{"image_size": 48, "horizontal_flip": true, "color_jitter": 0.6, "method": "vicreg", "stem": "single", "widths": [48, 96, 192, 384], "projector_hidden": 512, "init": "trunc_normal_002", "optimizer": "soap", "beta1": 0.95, "merge_dims": true, "steps": 7200, "weight_decay": 0.06}
Rows from block 7 of a small self-supervised image encoder, named by matrix and row number. Rows with one number belong to one channel. Each number is 500 + 50 x the weight over its row's rms, rounded and kept within 0 to 999. All counts start at 0. Numbers have three digits each.
After each channel's rows are labels from the 100 images, of 14848, where the channel reaches its highest value: "peak on" is the class under the peak. Only what is clearly more common there than usual is listed. The data: pictures of board games with random positions, seen at a slant.
# c3: 3x3 conv (model.blocks.7.c3.weight, 96x96x3x3, each kernel summed), inputs 0-95
# c1: pointwise conv (model.blocks.7.c1.weight, 96x96x1x1), inputs 0-95

c3.41:540506510499468486480475465519419637507457536509509572433382494499402484553445469535501496445486495431509563530461458502471491481518462484487406556458517414522474537455460561522486493500499584472483532456510490535550412518492572497450347375530556437579428557570510516465500508407505542448
c1.41:543518500514500502513473472508462562536462500500500600457376495460382447526500496565500500455500447457489544500476467500500342488564500454517374592500546459522500549480516582522427502500500553441500558500512515527556457571537572540500331361500534429547443500538500526500500500473509500487
peak on: board

c3.89:557491571487509520506542532334551476502514580497520552520479562519399443493354408554516496541465450505533485483458529475431506502582584419563508462526466615486534389562502574513477443442470580436468565532491505491483454441404522474491507449492489497528491465488475545470559513527467459491
c1.89:500483548500514558477522500437511500544500571500500576480493500472514449469446500538448500500406500420551523479452500451469500500645500482585553473500479500516439396577500592500500439424468573500466472518500541500457481480429525500500550500456500482588540500480476562273591552540444441480
peak on: board

c3.77:516472459529535479399516534465647497514416474421491519498594474543488497482486542452518473388569517561438516522553519483539520449454415576428488549543440530483502454528454516394575502501504492459495565432467490502482610476488471460611471464487535497498520509556503522480416399631486471503
c1.77:502420467511538500362521552500730513500417467441509527476568472500500500556500500446592502409500500500449513510553517500500557500466470500437488557500500500422439500588492495385556502500520500404500500500461500500500500500500500457366473446500559485473542500562551562500438462575500500500
peak on: board

c3.69:489607475511398514508464530530476530502466475441498540560582548491513397518527538458534457484489570528481462528531445541448535507525478495688445464447541446525570478507369519511620497456418554495487441537481526486528485562493522519447485535506527525544453509437468439425504558398501412477
c1.69:500588455500425500416442500510459523500500443500506501539575500500486384537526526463500421459500534500545478496506471500471537515500451581673500483500551455500500500571414480557500500500429534543478430555471271465500500564500526486500500516500500500508462463448500432461507585401465500446
peak on: piece of the first side; piece of the second side

c3.29:457453487564521476517496513505473431386483513536475493510618484451457492451448617482503655467461530499520564468493457521590494443452550517443512446500487531433531465501473537519449500484550526528396517438508476478516469512477529445449428515532459516557486424532397536477590521543467533333
c1.29:500500500518567432500499559476450454422470500528455482500571440488500500481480604470518232456522500518568500500597500500549500493426568556473500458500565551488498482500500476549420500449473529537403492500500452443500500457500517500452452481525500522500523398550423530450549500526489488393
peak on: piece of the first side

c3.60:528496471527490526550543578460467445500516453471499469512499502448530491409511574432464474504502459523467532403559510514483487475363577448486483528527470476511520536495512515387511463464617533563531554454482497481459453462472472536505422489703494555584532557506525489521479473582526402600
c1.60:570492500500500500549500594493442500495577470463468500482500477500500500419537500471500500545491500500463500439557534478476481556395534500562487500500500462500500487476500452419470259470553500533578567441500500539440482479500434517521420500626541500538514540527539408499500406518595438597
peak on: board

c3.6:494498451568520462455511501533533445449453492501493456403506464443509418474514516420505541496432572490436525455508578522556645498482517478297499437545433547532429484470485521524627558473476444506471501516463462551507436464527393506433462486518536486485477495539507468519483519606502556532
c1.6:452500474581554484302480500535536419492474500514543455396500500405434450500500504430500497500500539481431556469522500500516624484500521500335496500500421644532428479453547500500613500500502457500480527565524466534500500500550452500439474524500585500507490528500500438545486528489500537500
peak on: board

c3.87:540505467471555496571456504556500428490501511526466462459514512516512458530436426511478403542462503451492456541415586468481531487502386506405598529489547502498433469550510539536500545474459400439530536448394540530547615537514545508390471532336507504451509600497561457489529473508469511522
c1.87:493500463532501531544473485541478419538500459563499442500500517486500460500500423500538417492433500500524500587500564500486503445431367458473559496567543522533500500470500500549500550452472418433505500468438500604622604478560468542465491495445500462500512575561280500527545421525500500500
peak on: board

c3.21:530441499488467514468477421470489516570462559461552504437489439394471444482559464526555474506481430466468575484469542477563450428440453470457499534540420390505556487418580475531464556480392600499489524544390535443478430486508380524495458497401566462552474509481489486481560518555435537536
c1.21:508500500500469524500500500449468443574467500534500500500500437193500507530497531534500456568500500500500594545453543425500498500484404442500492606529536461500523500500521500500482544500460500418500503500445582458585446451500428500444447500415519500500500500500500500545497500519421500569
peak on: board

c3.63:541484453611393471373517530498476447504517497450573521472516492487499485464469536428427454495518462488479409434470498517477493502474579540467452336481482432554505495428453442423452444608661534472405467498591509497482540518512512501581466501539481505495487529489527504443512508485537479520
c1.63:500515500582425500433594553500516534500584480383500500501502534459455510501500500470521555500500475451500398461500518500482500535521536500500430431436500461500471500500462474470514500551610257600445413557549470500474500539462513481611558500522500541595500530434500483500527500528549511500
peak on: table

c3.27:401404481490496425481490412478501435405475422487488492416448551499657471444487508558564471488496391511430567494491475498568486467460497529440390490458475423518464486479561546472400555547483463492494471509473445510489557461450477528536588569496499436494607467466476477472534440483504447476
c1.27:423398466500500432500500488500500486383452458537451500456465587530563500500500476244529422500500437456449596500500446500500488500500519554426472500499500423495483498438585500492454488533515452484537456527554527500479517500415445500500593565436540438462590500481484500500539482507508500483
peak on: table

c3.75:430513536497456521511495516559522384487497417483540547471494510490568532390519589494430488480482522397526378506490406506541612552538535476463501436520566496548504517434417549488469455454590491455446507575531538481518533419498493500458480517605589518513509545448505416540492425571559526459
c1.75:418500500500492500515500500534548389500559424537500500500500437500524456473500565500512500500461500440454367475500420549524500552500562500428429451461593532549500500493381484472470441500559500521440500500559541500500464500464274472500462487500594426521543527500498424529500474541603541516
peak on: table

c3.5:500481524511461493523560445565499481515489542483510560484502601501489528611502379516456544521465486620529534549472472499413478439500488436555494575520446508517493582503468466565496505476440508397536517455505532570539462522512474555454458436355466416514468530587518573570451486533379478572
c1.5:586500511518500266500493365527473502506500500468500500500503532500461500559505362500500496500495552577500500581448540500466457440500455477548480516526456500500540573500546500500538543414431500386543500523442525592579518500500461557500500500403462500500504500517586537560500490529425496557
peak on: board

c3.47:461524421470477449525519466442507392510485531427492465554618572449561467423435451512448550513432415505522440461442518510460472523454528476488543504500536427513482427453545546543478503518458507388516385383548539466536485491475513463481558434464530453451574585401498447496429584504495513532
c1.47:500556413504411500535493486500507430483500500420505500571595541500500487406473500500500572500461500468542479500450498471440473500547476494486320493500500481500444458500444500500500494616500500415536395399537524500500470513500457462518542447482581553500632639430458455500500578500521500574
peak on: table

c3.72:580521495556492530547521508582451471578560398458467476578510491523441541539475487523458492533565466490542547613490505473459511583432505561483488559571522499512524533515461543474489524470624500449525508517479541609557495455518517534477474370676548512519445438563587496507503495500554433513
c1.72:536530500500504554538500564571484434551521500500463500522448519500476500500500500513465439546552460507500500557500550500500500562465500500500500544524500558500496500551458513510505500500572464426502548490458500537581174500532531500500453412617500460513500460530590519500500461500578468521
peak on: board

c3.51:502490545475384513580505441503472513512528458440529505469445391463438457451466498430538515569455471372489530458447583524449501481523488499354510507454495565466498481538414478554506517547534494473556441413483456524463453452586398499391440455536624449438502526475502449485507490503495491480
c1.51:500526544574409442564460462480472552500576467373539528479474440500453447415453442467586500515466415396542497500443537554500551474572504500419488553500500412522500491500500461596522500522521500447500426455500452508459487466584423500492419464556624500403436526527500434487462534500594493500
peak on: board

c3.61:432472433485444518522507505538496497490428456551531440456518489441444508485512502395476527544482527485467469492532454440344457495561427522453572542490472501462483431626577531475468559559440533551455464507476510490530536464491517524469464464462509642357512535391543528487482437474458494410
c1.61:461521459500446479500513500503466486542489448500548443619562441516470483525446517396445599550500500531500574493500511417452466500518500447500659500463472500477479500531519500594525469284500500557453479482488500516500560482473534474404511500490500621408452527451500500430500488449462536500
peak on: board

c3.46:419532505426383489451463514457542548479402463489511448476459575451541425480465547519512472544407530443498501449485482503499447540536529580532481491428507543511471460443508529555470424388487440498516523499465535541567464544404515491545565651448469521460501388418512478394450472466465503484
c1.46:382497510457402464500491500500500500462433500443558484583500558500517484483477500472500428541458500446472458474500500500511500507613541660372489489500556500461396500500529487591412398428500455500548507500455575500568500517397501523500500560500549527494577380430526500436513478485471465500
peak on: table

c3.26:532517524524513544612473550407531421524467511506465574512547410478506538528448492481460481546482501523428428494602570470524587397461559433522523528523464530524481522511529498376454468566553581430480544535522516455430497507515473461500441466519655571541531504546510467523516534544393519577
c1.26:500500500553500460525500614484500536534469455470528462485504437468455500449436357500435500500500515493456466483671516528708539466409541423520500474500438480500500576524487446459491500500577542346481539462556500474432480480500535500500466431498570495543500506505473473500500500500448500500
peak on: board

c3.58:538551529537450560415496502466536563472492471520528414469452471464475446558487493449473399488429455508430568522421446529508581492519511537511497489450499470560518553513355528571499551488454535521531437566486431514495536484471450486484542559443468445537476427476483513406282491481494511480
c1.58:528584439577416500431487474547520535557479458500556453486475500500549500568457500428535420537437456541441500500455449500500554500500500540538500554500543500499500551547383500265535540486444500568500469600491460477481500554500478500454500500500500500538500427491457421433358524500484515518
peak on: piece of the first side; piece of the second side

c3.9:604596407479417457494523447575453484369503452522519451472544484496451446540406494514513512548451520483492457478442485540483510489515546403457531532486364486499490494530530535613582530558504456512551440530526521527528550541497448536496454535490483502462501457363507470444384538533501555431
c1.9:481638416451500500460550473359466482446500488415500408500571470439437485505500475456567500500480558544500469454500440500500500500498500434500484500531331463510500500549504521642563524530451522500500500586537571545535500579500500537509471547495500500441500441378536516472424573500500556500
peak on: piece of the first side

c3.39:521513539607478474518502563451488601513470487437406452530616507503447515483458564433474532427440466444447501486577495528505502485493528414577535506575542582605508448422494476484461595493498498468526508406475474513470410554559454494433594510539473497558458505409541494494498531570483433583
c1.39:525470564592521492499447517446515500542441500454500404578578531500500523500500496465512569500413509445464508500526511206500500500500500418490556500500582533600500484446523511500500524553499450502500589451500500542505442549565500491447533464525500500576482500466500536521518580500500500548
peak on: board

c3.40:519427490495499495406488474487643459544405455470504493565463610443440449467496570424499508506553444443460491516549505437431550486535484596445527439489432515472469474417413485466485525503503612493530491585444572500462466526493476481543578630504472484455495410535534458476541510498497423495
c1.40:500498500500514525406507500503611500552496500460459500596423598500500466514455489500500405510500466465500477500535418491235566516500500595565508494500501500508500463390500528488410508500500518500462561589461519457500436553500468444526500563500503500500522500470515465479535500546500384500
peak on: table

c3.31:491414430570473458518474480484525430462471461472565516441394468468452463490562469386534498545444528526504451466446526442522545478537527547430560460515521573376454398435491487554543463491513485431551405506525451531509542504457468533515487467492538569466446499664554501413491479565541535457
c1.31:445466500432485411509500472500510500500415443500500480467433550484429500500532462433500546500232503521476500465493509442553500519525481500459547441500547586415502400477475471500561433465484462483500539497500443522500514500457445553468500526484500595445502500582518440394518459500503575446
peak on: piece of the first side

c3.54:554547494477372476531537574498532501490522504505534474535506525459452421506458466400547478585516465457475559489522534427516495476509434592582438487488505585410429551401517506465357508489459442448456522477501447544525453439413413558399533538459512472478527513514539477507438463421544490440
c1.54:510541463452467466463500567540500478468471491532573476555500476500417472500444465401635463513541500568450500486500500481500500500556440537589500482500552552439480285442490500515360500428513500500527548500500500500540474523426435535373497502500500507521595500566581500501446513500500561500
peak on: table

c3.82:516447483465611580498438499501438493536562483436526426517441405488486476516558472497661485503581485555420510523505486432556461489409496481598442529537449490580485470584473497470519434497525461500459513501476479491528520417427518526574442562494494620576539449420505495427548446535493483504
c1.82:500477482463594584492500500510474450532500500500527385536438415468453471515578500451595500515615470534404500527500474500535399500439500474564486482500500500556463456546442440500549423505524448500500549500475500500500479408388521500563461559500500296515500473506500484420544422500500437528
peak on: piece of the second side

c3.36:498446489517429470513457549551591470448526468518586516495549374568483488478446482473457526471511460392469515410507548479427537428535451495483470539460492475496465540450482412509541568562505599503486484619435471504359570410504496464471565593480489514465428507527541484451574496479434481530
c1.36:517500533500467500518456430585520385500500500493565538568500500605436500500499500451397448500493427449459500338500500551460483452504492500548500527375500462500526500408507450526538606526514520409500460594458500598500421377500474460506500551486477500449500480546581457470575486531500482528
peak on: table